Rows from block 9, named by matrix and row number. Rows with one number belong to one channel. Each number is 128 + 24 x the weight over its row's rms, rounded and kept within 0 to 255. All counts start at 0. Numbers have three digits each. After the name is the row's rms in percent of the matrix's.
# convs0: first width-9 conv (model.blocks.9.convs.0.weight, 112x112x9), inputs 0-6, a 9 kernel for each
# convs1: second width-9 conv (model.blocks.9.convs.1.weight, 112x112x9, transposed), outputs 0-6, a 9 kernel for each
convs0.13 102:098111118118116120131141139150129102083084116137151148098092127171171133114110124107121143154140100080105130107113130134132123125135141116123111128125125113114105074086101125132138154156133
convs1.13 091:120141154148134126135127108165146127110097106116132134173161114067071106142130124109117133128125133122138153094147163144125109107130142120125110120115141137145133133128137138146140145132127
convs0.14 106:118108112115117108122104114128118145111135125137147145126125130135142119149147122116108107104117128147179152089104094126102119107128131000044193089255147164165121132146139139129134129122106
convs1.14 098:166159157144145129129135127103093096096122142140165129126164139170138143146140167121122146118138118153125150115111112118084105083125121147079237099198102132151110136166171175176145135130130
convs0.15 104:125123130137140131112091088138127121129127145133153159174149114113115133133114106126125118114100109117129134139144146142128120114111116121106114071071079095106118139117110123130124111100126
convs1.15 100:106087060060089131156161151118122108108109111119129124143135118102108133155172164187177159141139133140143133134131124135138145138131117109103091090095099125125130119132139147137116105099100
convs0.16 105:121114122126121130141145127091097125136134142154145122131126122109107139155145135122127138132122125137141151127121123121111096107119117140122102108106129135148155131128146144109084095134146
convs1.16 108:123122112141141130122143157131127119127138130143170137167125139156143152142136143124162159150155127125108069165139099103121136132139117068080086100122122138122138166140120123134139141159132
convs0.17 107:154178168134104111126141140144143128123127128126130128111116087082118170185159133139147143144152155146149150093102109112114119129135134132141127132115115113115116146141133116105107104089083
convs1.17 121:093112137143127122136147132117115104099106132141121089117126153144117105091091088120097097127116101098117144146161153118112115133137145107115111124126142141142125127128112097099099091100101
convs0.18 090:105106107119144157148118097134143144151141153148173184136124101090107125101077091106117109108118120099082111144133134129127116115124121158157176196222207205193200103103105106109110107087079
convs1.18 087:154177188172151134127142145102120102098088117120128127092094110123119118133138148121128131130124112124107101094093124147135121109116104109120112104077071060072078098124142148140128129125110
convs0.19 091:130119100084085093100112123114121117112111106117131155153119099089097098121106097141128122115115104112126104142147137117109114120138165132142149148149170166170161149175157127111098098114129
convs1.19 092:146142138131140130126130136142125125125126130140128112147141136137129125111111130178188176153133112116138163129121118120132132130126126078081109112133126118115129135131122113126147155153134
convs0.20 093:115127126142143136136141172145153158158166139106094094143136101102118148140118115093119130125121115104107116130114109122133140131122150119148156164179175188165148135105102118124120130148135
convs1.20 085:121132128154161153133124126126120099111103102101121122189136105119136122103106119118105101125129155170162138145099059092130162155137132125114082097108116107117107114128160171161143132124131
convs0.21 104:131112109135148146145168188131151140112099105123144151134138125129145150172191169113104109123137157157149153105106133139130131131117125143156120134099143148167176132123105109108101102116125
convs1.21 096:151115093071074082115148166167149124132134132119111119096089097123144144142137160125154157139141141117115095164137112092112127134126127138160112127091132126136121149153158178167133127144157
convs0.22 100:113111120140143130112108116161138122118122123144148153139155147148136145133138128136138132130118121122123133083124145132122124132126108093110134146144151147160161168173155128110110121118112
convs1.22 120:126132134134136136141148146140128106108124133140136161112117116130125115108117113143144152166159146125113107156150146143139119111102100109115123136140159163185194154136119132142142140137116
convs0.23 098:103112129123121124134144139157147132126118112111121134140128133131117119120128133095095105131163176160138111125137149154135110096115146126111135127148125128121140075097128141124110150163159
convs1.23 107:130147130121108117107117120188159119107115109135158139113106130137134151160151150121161183155119090100101085148151138147148117099092085130122138122149131153144135125133128157197201178151126
convs0.24 101:119133139141145141127128143091090104112115125139136124104131145121127144176170142120131145149156147123109105115109109123134144130120105127093110104139155164161150117112088056060094126137141
convs1.24 095:187157144134115096110097122127120125133154146124098070122122122134118111118123134124086125132126135146121118147138124104107122123110114112109134132122114137134152162170139129086079097126148
convs0.25 106:192182176167159140121119127136146145159147148134127103180151146156147114096098090078103133152144127108087090132147145142129135139157162121128146131175147166130130140125116114119120131146167
convs1.25 083:136127119125130136141131136128156152157138136124145146127129120118114134153150157122127129121135134133114124192195174143116124116122131173159169128133100100100100163162145140114115110119106
convs0.26 095:119137143158158139109106146131118103114115124126135140105103102111094092083125153148132124127150154133104097130133136121117133162159154080123105186141125111083110125119124139155151124096113
convs1.26 091:084089097111142153136115105151155134134137126128143141176163155145142119117127152108109091090081083087115128162135122155156136118117139107139157182166167131148152144131131126131119100093094
convs0.27 100:169169159136117115135154167137131134138137138117116122139134119113112122136131127172182165151153142119107115107106111106104095096111142128155150161143145121126124115127143161158132106114126
convs1.27 088:110097102111109118128127129138132134126115111115135141140132131130122120138139151157153137140121104105126143128118109135149144121104084127141156165158137129126125115110094099112140152168176
convs0.28 103:132145167179172159138113097129108099108130141138124124140107100128121120145167151103100104128145157172169147114126128114125139138127112126127120133128138135143143149155146135137142135121115
convs1.28 084:093132137144142137102062051146134114117100112133141122164150138130138122099123148108119135142140136119134144078110131148135123115119150115123133134132131120138145160166166164153126120126133
convs0.29 107:146153161156149140130123129107097095103118130125122117148166164135122126122112102138153151147148140122095096138141121102095104104113119158127137124142139153146155144149154162186192155124127
convs1.29 114:098118128128138141140119100185186160131138147152167160067114133131130139145146128111108124142161147122091102116122145155148142129124124135124112115123128141131133100105120149163170154139116
convs0.30 095:118098093098106124138146133114109096081069079110128142179167162154135126121131146083090099125142154142135129154151146135131122131131128127127124164125161169177192142128124131134161179149115
convs1.30 083:151143126126129130121116102136141131142138138167168193121123121115122127143154162134143130110100121126140128146155139132134131137126135095121103122107138132132139124129138139128118109113125
convs0.31 093:137144143134128121115109111117121113116100103121142133168176181164158157145129133160138131130149174168143120155131121128131135130130117159140134118111109119113119142125108116136146138138137
convs1.31 099:129101087105123148164167161153142129121108126132141113105103100134140138131131136162145113097106109114104107104112128138118110105121115085095096122129141142142140133134120113094084099127150
convs0.32 108:100085076101140158157157156142142129123121129123127137116105101091103121127127128142150146128122118123126139149147132116090087104125139129144129140130128125118117110126125143156144135128119
convs1.32 113:184190186170141138138126122144138114111100099094121138171155148155152152144111110144147150154133118103106113135143123114118127130124115149149129122109112125133101133137116099097132146147149
convs0.33 108:123120127141157162157136116120116108113115120121125134125132141139120107105125123131136135124104090085084082118091070081100112122122124127143159163176175176168165150139149173161128111112114
convs1.33 098:157157161158142133121120123173142117106100105103115122111106119131116126139147145158162142123111112132155171162158149147152144128108086136143144139144148138120099105106134166165158149130111
convs0.34 105:144140138142147147147146146131129117115102110107117130151137102097101111126130134149122119140145125097097099143128122120119108114105111133145148165157134123102114116125121122133144136118111
convs1.34 108:120123136122114119122121129111123131133133118117133141088134176176156144147158161101095120152161159122090113113123128128121111121156166121114115113133157148159164051075117173185177170157149
convs0.35 098:095108128127123121134150152135113106096117137135136115131132135124120117111101098111105105126146155126098094089113145157160153130128127192157162119137109102093094138139158169147120101110118
convs1.35 095:145154142140138139147149155138144117106111116099122135141129106130142155168173150153156164144118119113110118143138117098098103095094087117113137127136124140134137113101094104139147136126131
convs0.36 099:165136119115106094083094104120129144162171158133117104130130128128150169173144112101127122097073068072084095139134127117114097092083068146149145148158154154144139115112124152155138113112106
convs1.36 128:117112122135118100084096107144118120109097084080080088167143145151143124100086088142131131151167157151147136148125119138157139121117122126102103100107099087086088118100087082073064064087140
convs0.37 108:143145158163147122102106115167150125107106109131126124164137116132140138136135107111104089093112143148139107140139136112106104115123124152153165180175168155145140110121131138118112119120112
convs1.37 101:130140136130121112130152165115114110126130122120121125122137144141116099087107132147155168156140139137128091112106100101128122121129115101096106088095100096112125130142162152134132132124132
convs0.38 106:160167146120111125129131135157141144141135118103109110129112097089134182157108129195164113086095114116102109164160152123114121117097087115140108154117160137153128182180118102111133129124155
convs1.38 114:125113126125125120110107134143122104111125150132104102147143149122130134162163137133140130128131121104133146155151132121116112120123151166163137159159176128119106166151143117125143146130120
convs0.39 090:117117115107092094121156171148137112119112122116117111116101103121120129127127112099133149154130111111104113103091083083115135140129122087107140163143170165165178169144127107091090107125129
convs1.39 102:085116122122118120128120122125143136146143142132116118147138125111115128135138150120140151154137140123128123116138156153144138150149154095119132140123121113111145148133108108123140137141133
convs0.40 101:134113111112126127137142162121129121137138159144157149105111112115106118114120111145124128136154154138126123140137123116115122129132134116114111103115107133109140163160154141119104103124133
convs1.40 108:135126110111124140155149124114130131147129151120144126138124106110106119147166187135134136145158164161152142118133140145142159161160135175157142125120124129134137121129116114118132132142141
convs0.41 096:106128147143106086089105114123136148149146149136117110130126117090069081103118120122152164149136127144163161124119120120117108105113108131125140135143138145151150149168166140102102109106106
convs1.41 114:117128119117130128110090070114121135142132118120129144102107103108106126114100115098111129132119118129146140134119116128158153133102091121116123149154135123122136145118108127120111112124118
convs0.42 104:102132147156161153135126135119129121128109110114121124119109094104133153160146145129117130152137126114117136101100091083107137167180176148160135130121120127125135107119123136172190172149131
convs1.42 098:166148145130107095093119135134146135144132120128133141143143118089097138146125097153144120129129118098110104146139120089084115154152136128144132134135159156156103153126104102093095126152163
convs0.43 096:126128145172182148125127143107085086099124142163165170115095102122149115112147163117119121130112094107112089143137113094089092088087095084094114136163141139130123147138113109104097092130174
convs1.43 096:135141148167168161115096113126130119130121124119112117116116121145159131095097125090091091085119140138128125097058043074114128129131150098105154156157145120126139114074053062081092118130138
convs0.44 088:176165141127124121123116094106093091114137153171167144104123134148162174153143131144142130122124139146152150148171192193179160151147154113138134149143141138135129089102131144151168183190171
convs1.44 103:100096100102100116116125116138113094093106119133117119140126107081087105134158138144150158149125118120124121134135113086065073096097091097121140146132130113131104094100102098105125138147151
convs0.45 102:144133140164176162140143148167141127137154150138115095150172160132089085108136140111119132146145149147126113141126109111116124137153155134115116119135140147148156163162151141137137137120109
convs1.45 091:116128137138148150149153173136135126110118126120116101143134125129145150137136139137121120102101108118120135165151141124103101106115102108118126136130131150164178079088096108133163154141129
convs0.46 107:171181175159145151158162147127114109113122124114117121115144165170142148158152130107103099084089121135135119047050082128160173159144130128115129143158158159153155120138160184181151113097094
convs1.46 100:132148156149136136130126125174191175159150122114108101167158167165137132132148158139153166134125139148143140171138108111122132114104113117123134138136127136151161171155137127146143128126141
convs0.47 109:174163128093097126155180200130129118119124130122119121116113113124139145121112110116118135145140116100105105140147144139135119102098107126115130115129132146147151163179148107111126123108109
convs1.47 112:098097137145137132116111105146155158138130119107115103146105123132132135132124092115110128128137128151141167134136139111099096106103133144137128104123126127129136109123123145152142095068075
convs0.48 101:132125125132144147138119112135145140141140151141122089159160144144149130116126127143155151116103123155197206126133125110107126139135115161145170149156136133130119072102118123135150155153147
convs1.48 089:126112101113117123115131144134143140146151144129119115096113118126106092103174217112104103096116139134130139111131151162144122112126130113123127127143124114089095187166154139135134150152142
convs0.49 103:157137127128122108116154179137152150149138129118105090150126103090107131181194154136125095084101118125133140082080081091099110125147159139133120119109118121119123169127121122117099103137149
convs1.49 115:158116102104119128137154177142137131137136137134152149106098111128141130136142156111123125110088104102105103153122095090119150158149146138138119128120142144128123122133136123135145149148154
convs0.50 093:160169152143134120092076092142116083095125151178175151108120133135107095105143147122097110154154121096094118089097093101118129119095071141135131123133135140133134158181187165151137101060043
convs1.50 106:139130126104093077082119149151171159126099090092114114157138122117123105076079080125131141157160178162126098093085110138102110127138131113141152151138132127144126143147147120102095083091113
convs0.51 099:153146128111113127138142139167166159143131127126125114080067086104115129119130151140132139150129117131160191130111094120158166147140129150148145128108119112121115088078087106128157147137150
convs1.51 098:117128127121110111112116126145163147137138135138143136110102112112130160167147134120136119105093094095097101151117097097138148146138141130141127132114129151160174075080092123151174190198188
convs0.52 083:105106097091090110119123139066082112119125137143171171112128143152119111106107110094111100091092102105089090157149142144128124102092082105125175158192169154157136130142148133129129124134153
convs1.52 089:136132149136158145149145145151141134111109109115135145135124115168183161134118128121112108092098101106104099124104099116143152136130124067061118103157143142127122086074069091101116132139141
convs0.53 104:116139153159152137120122130132128118115115125141140111171137099103130131129128153171139132150147126089088129151131104084085100131161176121140123144127142142152159150160158160141118109104100
convs1.53 097:111098096109130127130126126184184178174151145136129123073040047077114129146165201139128131141120115122142147140142137139143161151136111108133123140109124126149166141105081092128146156147145
convs0.54 101:116113109126160183157121112085121156156142119117107129146122109128134121104094112105112117103098097118163179131122133141147140137122127124136125129139144142141134113102095120165167114098113
convs1.54 102:135123110134142144115112107135134099088108117152146123112103127136154176149119121154130105123140130103094119102119152154125089097100117138152159149147159165173180124157139128123132149144125
convs0.55 097:125127122120124137139142134124113114126138151148144133135114113099092097103119121167174157137117106103096100106088087103122138136133127167172166194174184179158158103120128135141151145127120
convs1.55 068:174162155140136136131123125122127121131132143141151153188162139134131124132140154156161159155153156157163158113104098096091077079088106109116101113090102102119133129126140151158151129124115
convs0.56 095:097099132155161164163133096090109146158127093089122142123158167151147142148101095162133099092110135144153167160161161167161154142138152161111139092103099115125132125106123133137136150155163
convs1.56 089:170166135084060054074099112158130104107114118110125114160126111112121140132112143115110098110107122108095087131127102080099141154152132136136152138149158195160158193148110108113120137147160
convs0.57 104:153148141148153156141132131147159148121091086097130145149149143147159145144143131127121122126125123117112112166141130134144147142137145124132123130131149152158160108125146162167151114093083
convs1.57 104:118120131139145139138144150116115120135142151168181181116113124125124116126139145150147140131127119124145163137136141145153159163163157108115109107112137160182187146124097096105118129134136
convs0.58 098:108091089094118137146146144124123141141123105094091090140127119118141148145137139093110119110092095098122160132114126150170171167140096126130156160181168167152146099115136154164160147124116
convs1.58 111:111136155138136133133134137132131132122112115119121132101102112108096078077107125114106102098099100112135153120137150144129118111103088102097127125144134134133109125130120117110115123135140
convs0.59 104:140136140145132111116123111101094105121132138116102105140137140132122140131139151108093085094100133156146130094099092097115126127126105130120111115129130132131128103094112122111099117129125
convs1.59 104:102136140144137114088076086142140112101115146128092090098085094101098101102124146119133142137122113128152155119147161164149131112113122104110099121112103101111119133129112134140136141134137
convs0.60 092:104112133140145122104081051178184178154133136144156153137155146137099090099126138110091116130135132134141150112118124116111119119103090128118133126136130137127137135159154152161152149143114
convs1.60 104:130109099085074072097120136150147122100086100097110128172144114090071070089107090133156164170142120093086106077106130117101098117117096119128142124132114143155175123120122114110115115116117
convs0.61 098:069075087114138145135103084113110113114117139141150150096094112124130098102119154128108095108126147140101082150140107081078093120142160113131129127126130131139143097108114114123133125116148
convs1.61 114:113121129110092099133128122111129122121123114129160146145126102100107136140104127132143126139157122106088102152131100094127136138139146155164169154136169133129110149139107087101119145163152
convs0.62 076:126120116120141137151155146075086107126138140132131150122123129135132133107119115125140145151140120138171179149138128115128146140148144139128166165163169166164163103117114119120105118155157
convs1.62 075:092095111123134134145141124118101110133130143137152150065088130125107099102105118130129112113126131123112093099113140162147120109118122052070095108105078086112147112118112115132144139124102
convs0.63 088:107110119136150163148128104131153158140109080073086106106089085104099094091102153109120113113116135139144141123129134129133128120115089131126123117137129134126128122132129128127135139123102
convs1.63 102:113098092082102118126128137167158143142138126102105118067092117123122110115139179117138125130130128130127123095109132160164149110081068107104116126122126133151154124122122125118119116099091
convs0.64 101:154147144132122109098093115111106103125128142153172154124137148145118084078114160108120138146150148141133123147122109108109107100109129110116099110118132135129137139133145160173152116086093
convs1.64 122:124123131135145146146132128116119109102097125127149132108099113123126126132116100167169168147129113087066062108139159204201178149138144109113118124130129133124137143147146134115116122138121
convs0.65 100:170154131123112113114119114110102093092098106125144154114096091106139162155133145131123115117114095093107134098086096107134140168175165126144131181158180175173186137136116102104118129140129
convs1.65 097:115125126121118127144160153130126119131124136143148146125146139101086120160160159114120128147154142149132106194206173090069083122137130116141114114088108091104103183127106086106118130129115
convs0.66 100:149124120126127121111085069103106118143150141129125133105119137140132121124139152127141139138136142147165182119139133121118128134136140164148140139130122115105105150142133120106105115120116
convs1.66 112:135134132139152153143138138133114109114122123111113109121124123135153147127118110103096098107137146153137134159160152144139148157149135135137128127118110104109131100083084088093086081078095
convs0.67 100:118118119109100101107113115133135137144146134115094073126125115099100101106089099168152141125098093098102096189161141133135142138138131117130131129140136146151156118122137147157162162156159
convs1.67 105:123122130138139136129114097094106117148165177169185188147148147150142131116093083107114124131151165170169161115109106112112119130140129137144143145140147157172179117126144163173167142123114
convs0.68 109:096106152201200145121132139097114138159162152124097076108114124137134111124145124142136135132134145157145112128120128140144144145153163137117129114132130146140155147170202211190138136161155
convs1.68 096:153137125129121106091082085143145150161143137116116094168170155148131103074083108117122131147158157164154124132132098080079102122148140135140156167165150131127120153163150126103109119135153
convs0.69 106:152140138138135139138141139128138141150135139141143143160158155138114116134158148114110111123137137142129132089129157147127127140139130142125106105105117122119138085094116121111135167138112
convs1.69 109:102108114122158159151136137182156118126128120107114121155116102118110112109073063128130132107099075069082088107094107109135142136138131124117124136145149154131135113127133132128163159164151
convs0.70 097:115104125156166146140131127142134122122113118094103114098100110132145135127120107113115133140132120125124121080083094099098096103115130111115126118124137153153162106105130150143127104095090
convs1.70 093:124129130128129134144156161148136127131114134123119109124105100115132138135150172143160156145147154155168163129140135139127124118120113102114131126132131136131118129133145152135135121126125
convs0.71 112:089087115146156138118117126131096089127165150124101105140140130102103128155145160159148124114128135116109124149110093104130132131122133131125119132132132122114107145127113119129122114115129
convs1.71 111:128146169145167159136097073110129125132134119133114109115111110125135103093123147128112132146159156121124153141144145120119125140139160109126126143133131143163159118141146156175159144139139
convs0.72 096:135167152119106123157165152139131115104109122134157170114121140136139159142121138138118118127127117120126111117136143142142141134128127101098110118141143156141145051097117108116144166169149
convs1.72 093:146139114087082111134141135166134103101126153130138143124095099102107102124126162120113114103097106123124106116119131130113130141130116143136120104096115136155156156142133148156151147138133
convs0.73 089:122137141135140139128114100079084080093096104098099098105117140152142126121129121137134116109113124125126129180132104100106112122130141148153154165153168160168166106108101097109126123106103
convs1.73 098:123131142152151139117115124115117115146149148146146135092102126138142142146141136098100093097114121115108116111082090129155155145169188050059078094092096106135158114111103124129140133110078
convs0.74 092:153162145127113116120113096131131116109091101093097103107081087106117130132141161139138138141151160154137109133136156156152132117121136125121117115121113127108135149148130109106103107115140
convs1.74 109:142158164164155140126119139161161156154156173143146129115127132139140118118111131118111108111138153163168167151140128136124127124120095115120111116127146169170195099095092105104117116139141
convs0.75 093:131133134119099088105125131126132134138127119112117107093092097109118117113138161115097085092114125133125118129133142133131120118113110085076070105144188215208213086101120120131122120114117
convs1.75 084:149123131138147150136117111131139120128131151133152142173159134128134140170187188134140135131134128142146155145139114110097125148160145119113132121133143155171164100125149167161142143159164
convs0.76 103:193155123123123111109123133144145149132117123123114098121113113123101111124131117106122147150128140143116080152156146137140131126128131173193158143134125140120134178157128142167158123107124
convs1.76 085:160131100124148154138125133127087089096112125131154162138152138117099091100105104139143123107102107138163175131129108107089089109129137122136141133128128130125114113115128138129124125148171
convs0.77 102:121120120112113138154145114100096098135157153131146161130146153140111089104143173164172158130115119117117128151134108113124115109112136146139148135132124126113131143129117110118143171130073
convs1.77 096:127109125143143127129124127110135150165151158132138119143158175155109087096119119121148149141149124094082109137133115126159137120142148100071107136150141116122152138152128125122125129136126
convs0.78 107:132137138132133128132141143176157111096092114116106093157137125119116116119106083099135162168146121104107129181188159107091124161196228116112121118135124148136162134153139122130146144130115
convs1.78 092:142150141141137131136128125172165156176149147135135117123129132148153148155167159122134158167175165149111084114128118116093089071080086122119112109107118123140154112120126151173156140139147
convs0.79 108:153185188143101087105129152124161161145123130127135127151143132122154161165128111151157150145169156124115132129119100094100114151174183109121125126127135138137150157181167132109090094128183
convs1.79 104:085084095073085084098104079091071092110120150139134142096109136161156111108120124118119112118127127113129151123135146132108108110132153116105100126136119123122125120121113108125151132114106
convs0.80 098:139130130143131117118129132166132112119127141118121127159149123116133151167170172155159134104094082077082100151156142115087092106115112105108110123130134137129131088093099113122120125133132
convs1.80 109:124092089106119118126131134116123144156159162148137125105132155156144119110118083128108099109121142145154158118128138137129143159174169098090092099099096092121137091070073104133140126113120
convs0.81 095:113127150170175150091068079122127138153151143126112105130109107133134113128169178130110107113121129131135123112112112119122134133134140088097135130146143154140136150160155148145132117127164
convs1.81 100:146135138148144110098104127118118120112092098111127130156111076101131097079077099125092093116154159143108084151097074081097127135141143109114121124137137149126131136147135116096098112113121
convs0.82 108:151156149131107095110132147102086084094105106115115121149098083094099102117124131166160145141150158150120078169166152129116112129138137178171173162142134124131132155148145149153140122109099
convs1.82 097:129123130147158158154147129098112118129128130147156157112119114112101097095112144113123123141149172168156147134139141128123126128126122129134133156173182165139126112151159154144135142148142
convs0.83 098:160148135130128118120135145109107095108113124138132129141138127102104128141139152100119130147161160187191170131164180163162146132121131130113121144142146151132133134137147154136122105106104
convs1.83 095:142122093087088109131152165096123110110092100112125125144138125117117128135149140107116131142129120108096096095101104116126138140122105089104089110108130149143157176171174172156138124104092
convs0.84 092:086085091102116135138125093095117123128128130138142153084093105110110119138136139144146145142140134118100078081105109094095108121134151136157163180155130125111136120106111117116121131140136
convs1.84 120:151149139132133162170164135109104100096099098094094099110125119109101104104090093163143129114089087072078094114118119133141151154160166130144128143116139129129114097077077096122130125124111
convs0.85 102:127125129134122127128130127110110105127124124103111116130125111109121146130113107127127130146153147130099086174158170149159140136132151110145094178107162144130146133127132135128117113116102
convs1.85 083:171165150137133136132126127118144124137121141144152151105104101100109128174184189099115121123099099095117117149159168164153147154158158121164122165097140118144152143150150151157154138124108
convs0.86 090:128118103110130137133135145114115112097105119131141145102109123119144145132135094098127154147120090094102111144134121117119117124137139120133162118166156177169141134123115090083079097132178
convs1.86 089:158136114112129128140135132101106105126136140120136121150139118123143133116128165119128134107120130127115120208161107091140176130125144109072095078121123153150173102095084139153147142138136
convs0.87 102:113102095100110123136129113159159148129113110130145157131137137128118113117124135110099098111118119097087098126150161158150135108099106159145140117109111118118124157135127131116096113137145
convs1.87 102:143130106092105136164163147146165161147117101093089103137134113110124128130146148127132142156187201183142135120104124156162153127098089156135120134158181184166169118121123127121120128142144
convs0.88 095:102101095102128144142146124144132122120119124131157150101089099117149162156115134136135110083095108113132146099106095105103108110127110149125121084100104116131120103091089111164171159144122
convs1.88 115:133125118132125117116124126117117112101109106120130148085075107097098115135150127138147135155135091057069093093090111150153158131139159136133151147162141166177180100098091084111134156146124
convs0.89 098:081069073080097134177191171104124125125122118112107107098097095099092111110141148129130133129123115118120111144132136128129113120125144119164154187134110094089118124102084085071108163166136
convs1.89 092:161157134124121132123128133128101084083111122141145134102107116136140132124110114133128120111103100086103122091105112127160187179163165126131135169151165117125100149127105081088099122146150
convs0.90 094:080089135183191158123115121137130135141159159150132116103108104118105120121160165136139131114110114112085073109111125122099077088111127143141129117131127128120133104108119144166171174160125
convs1.90 101:122150150144113090091107117167160139105108118122107096171141101107114121098082071140133121100097106119112091150141129110112129157164171121129137141139107104123117147126116092099119134142151
convs0.91 085:107115132140147149145120093145160131102096102121126129112122122115138142142108097147107092092115137120110126075096123125109097103107126152123125143163165176153169123135134143186202163111102
convs1.91 096:115137141134119130127136139155160116093074077106115148136141139128108105096108103128131125140150139118123132132147162140108091111105128080096095099093124130137149135161155150142135123111130
convs0.92 104:102107124129115105122149158155153124116106104113111116148111076078097123141111091161123105105114116109102120144121131162198217199146111129146154167162153130103091126116141183180166142133112
convs1.92 090:191173154134127134144133133166155149137136147155161168141139136134144147138153165151178174157149155163175170146130140144151136110081090155158167143118113108114125122120137134134130126126141
convs0.93 098:148144140127117107097097105113130127116110139169205193087082101122144145136126126127123118127126136152143119117131144157150136143153136121142134142120123121116118160184187161137116103099113
convs1.93 089:102096097114130130119116131129122109127130127118129124107129151159151149143129151150165151157165162147132099122132142151155141137123097148156130113097121128133123129132124123104094092110136
convs0.94 103:108102098108122137133128140159155144122113101094088091146164142122116100085092115120123123121124115126140159126129141146155142134129127124122107109111113118114109137145135129136152161168170
convs1.94 103:127124124118121129135143142142132145156156152138126141126134124129142144119148192106124144153127131148141168111085078111149162148129130136131122142156138115114102152153121106112124131119079
convs0.95 098:138105106116127127125149170117109108117120123125136149128127119113110102112107120124127130112107132152139115085086095096095110128148155126112118118144155178185194151115108112118129141137124
convs1.95 086:106122141156155151152141135133121123143161163162150129146130127158164169168154145154132132120115119174176175135119106119146138128116105108103102105107106112123133146166160155157150127125124
convs0.96 105:122125138132134117141152151102073066075105124136126128131126113133158152124126110125124143164151120106109127149154135129109124133144140159092144086155131135135126150137142129117107121147183
convs1.96 093:099092098103134145148133142100102125129144132146145159081087098109123155157153127143132117101116104109110106159125104107108118123149159125102145092125061102084107151142126137148145148155152
convs0.97 103:136133125115099089100124148115116134141149133125131132079093088076075080097146207140141142131105110141174167127118125135143154146154178151156170143158122115094085143119108090095095116137187
convs1.97 087:148148149170181177162135135095079091099098104104119109076087130160139116123143180101122105115122121135149129129112097126138133119121120090082119133141105105098091076085090098110133164175161
convs0.98 082:114113135145146150155141129087064078088107114117107116074093108115116121134152138127132146148135126114101110138163164156133130142142138147156153122143173179209184130121126131107113129127136
convs1.98 084:122141143119109105111114094097117124126122105136147176125152137112091108138130115125128149142122103114122111105154193174117094105112103063071107098112116126134127118131138150153154156126109
convs0.99 100:125126133137134133125122129110117121122111121141146151115090076078084093115125127113154170149116091090102108101100128143155153156151162129120108114113128137139143117108120143155162158142144
convs1.99 123:100085073102127158157147152121109108119122108097110119130120111107102106127132144159167165139108111129140132091076090106116118119136165118128140166143143129137129129128121109120132126112112
convs0.100 104:098118124136144164173190205143129121100115115145141166163146132109111117142149149122135128127128140142137125107122134139139128124123122140122121106096105100122113119118096078075093105112120
convs1.100 115:112103108117124126121124117156155134118126120144131160154148142138117106100110117140158171182176148113085085119120140145158157163149141142130130129127134133133133152142130108092088118149193
convs0.101 106:213215191146108106134150142123125131132139147149138123133123146183178167136101087117116116122140152155145140101095098107110108116134148122127128127136129124116111226244212138099113130121105
convs1.101 112:105128122121119114106102086116126123137160181171138107106117143135129128108093100111070084126133131149163159166158135103085087095110132121116119113143146151148161131115106095106136144123119
convs0.102 110:127118111100140179176146111160150101069072108150174141140136154148115095118143157096118141134123112124142131112131139131123126128139158139106143111144133145130135121138135108126148136107089
convs1.102 099:152138144156107049057102165105100108108127120114139093134122113152128138155133136129120127129139127143157144146102081087116155145138139127129140106125124143134145118114124114116136131157169
convs0.103 107:099146161177181183179170170097096092087091105127133145161164144123127135142146155122121119139155158144131127113131149164152129123119112101102130126145128137126124112128100070070098113127154
convs1.103 090:096106148159146146147144142118130159152145141142145140161165150112115118113110123090084097107107103131158152110119118121128128119114115124109103124140145142132124178184182170158155152128113
convs0.104 104:166122120138152149142148156133144140139135127116119118100115154187181167146121107133151153126112117128140124127121117126126136139146146152136151123141131140136135124096106136149158155124084
convs1.104 107:120119117120128140154161172094078092121125129139131127099106116114125137141143154114121121117131119141150124167151133126104111120136147145141135122127119121113094142098086116140139156167168
convs0.105 092:097101114120128132134136135183163148137148158163152131119119129142140136149150144114104110124130130117107096142133121114094082073070070123119129127143132146154176129117104093076073072093116
convs1.105 101:114122128127121119121123148168161156146126105078088082122117112115116107104098113120137145148153150152139135147132124115115116134153163100102091105105122141158176104106097088081084087106127
convs0.106 100:202187161141144147154155173101120129126120130145160167127142162157148137140140142113105107120139156169188182151158154157145143136137139146141171158175147134116099122129125125127136133139150
convs1.106 076:126146161176178182177174173143149151149137130119136149138142139127103094099101111098102116125133132132134155182192193187172162146133117112104117108116103106102100125118121116115117125139146
convs0.107 096:103118123121132151160152151168146124120129154160154139170150116082064068092131130147176188163118094107131129177174158134104104119145158132154160148154125132111122083095133117102094110138165
convs1.107 100:127123141130102091112146155102110145172151124092078069110133147146136134157157182114116140132127128155121107138115092094097095114143141158163153131135135143128127115157161154149121112109088
convs0.108 098:132150148142147153149133117061077101131126128112122125166168155160159143123132157132127136152142127119125126127108123142157152142131124175165141130107129139160173111108103094088086109122122
convs1.108 096:064075085104112110115091091138137118129100102105149147118134140118120144154123104125140132135116089096091070132146146175141125124136121083102102116105119137165170152147137139131148146164152
convs0.109 106:133126133127119129156166160108106107095098104111113116129138145121101102117110089131145152148130133141143131137125127136135114104106109137143141136134118121114119106121120114113120124112108
convs1.109 112:144141113077084116158185207133148154160152129120125131098123138142140156177181164100115122125130123127115086139139137141145142130118117169163147133111100109135151146146150154138110090086099
convs0.110 110:105150187187143114111113117133132125120114113102089086130141134125134183185164131133138135113106116116118124169155140131128131136139138153132132113122115118110110130164178176142125118111102
convs1.110 100:127131120122118129121107095142141146141156156158149132171174144129136147123111104118124141126120134157145150152137113102100110130143164128139158170184179191176177141141141147146148138157168
convs0.111 103:123117118120127135141141135127123144163161142131131147144149146127133125103100112143143121110118139146142126114104101097102115131150140103110126127136127133134142130143165181169138114112129
convs1.111 109:154123120118123121136136135104091106114125113108110116101108116116104114112131118100100103115131144151163145140133115081093134169183164154169173155130115112129130107092104134133124109111115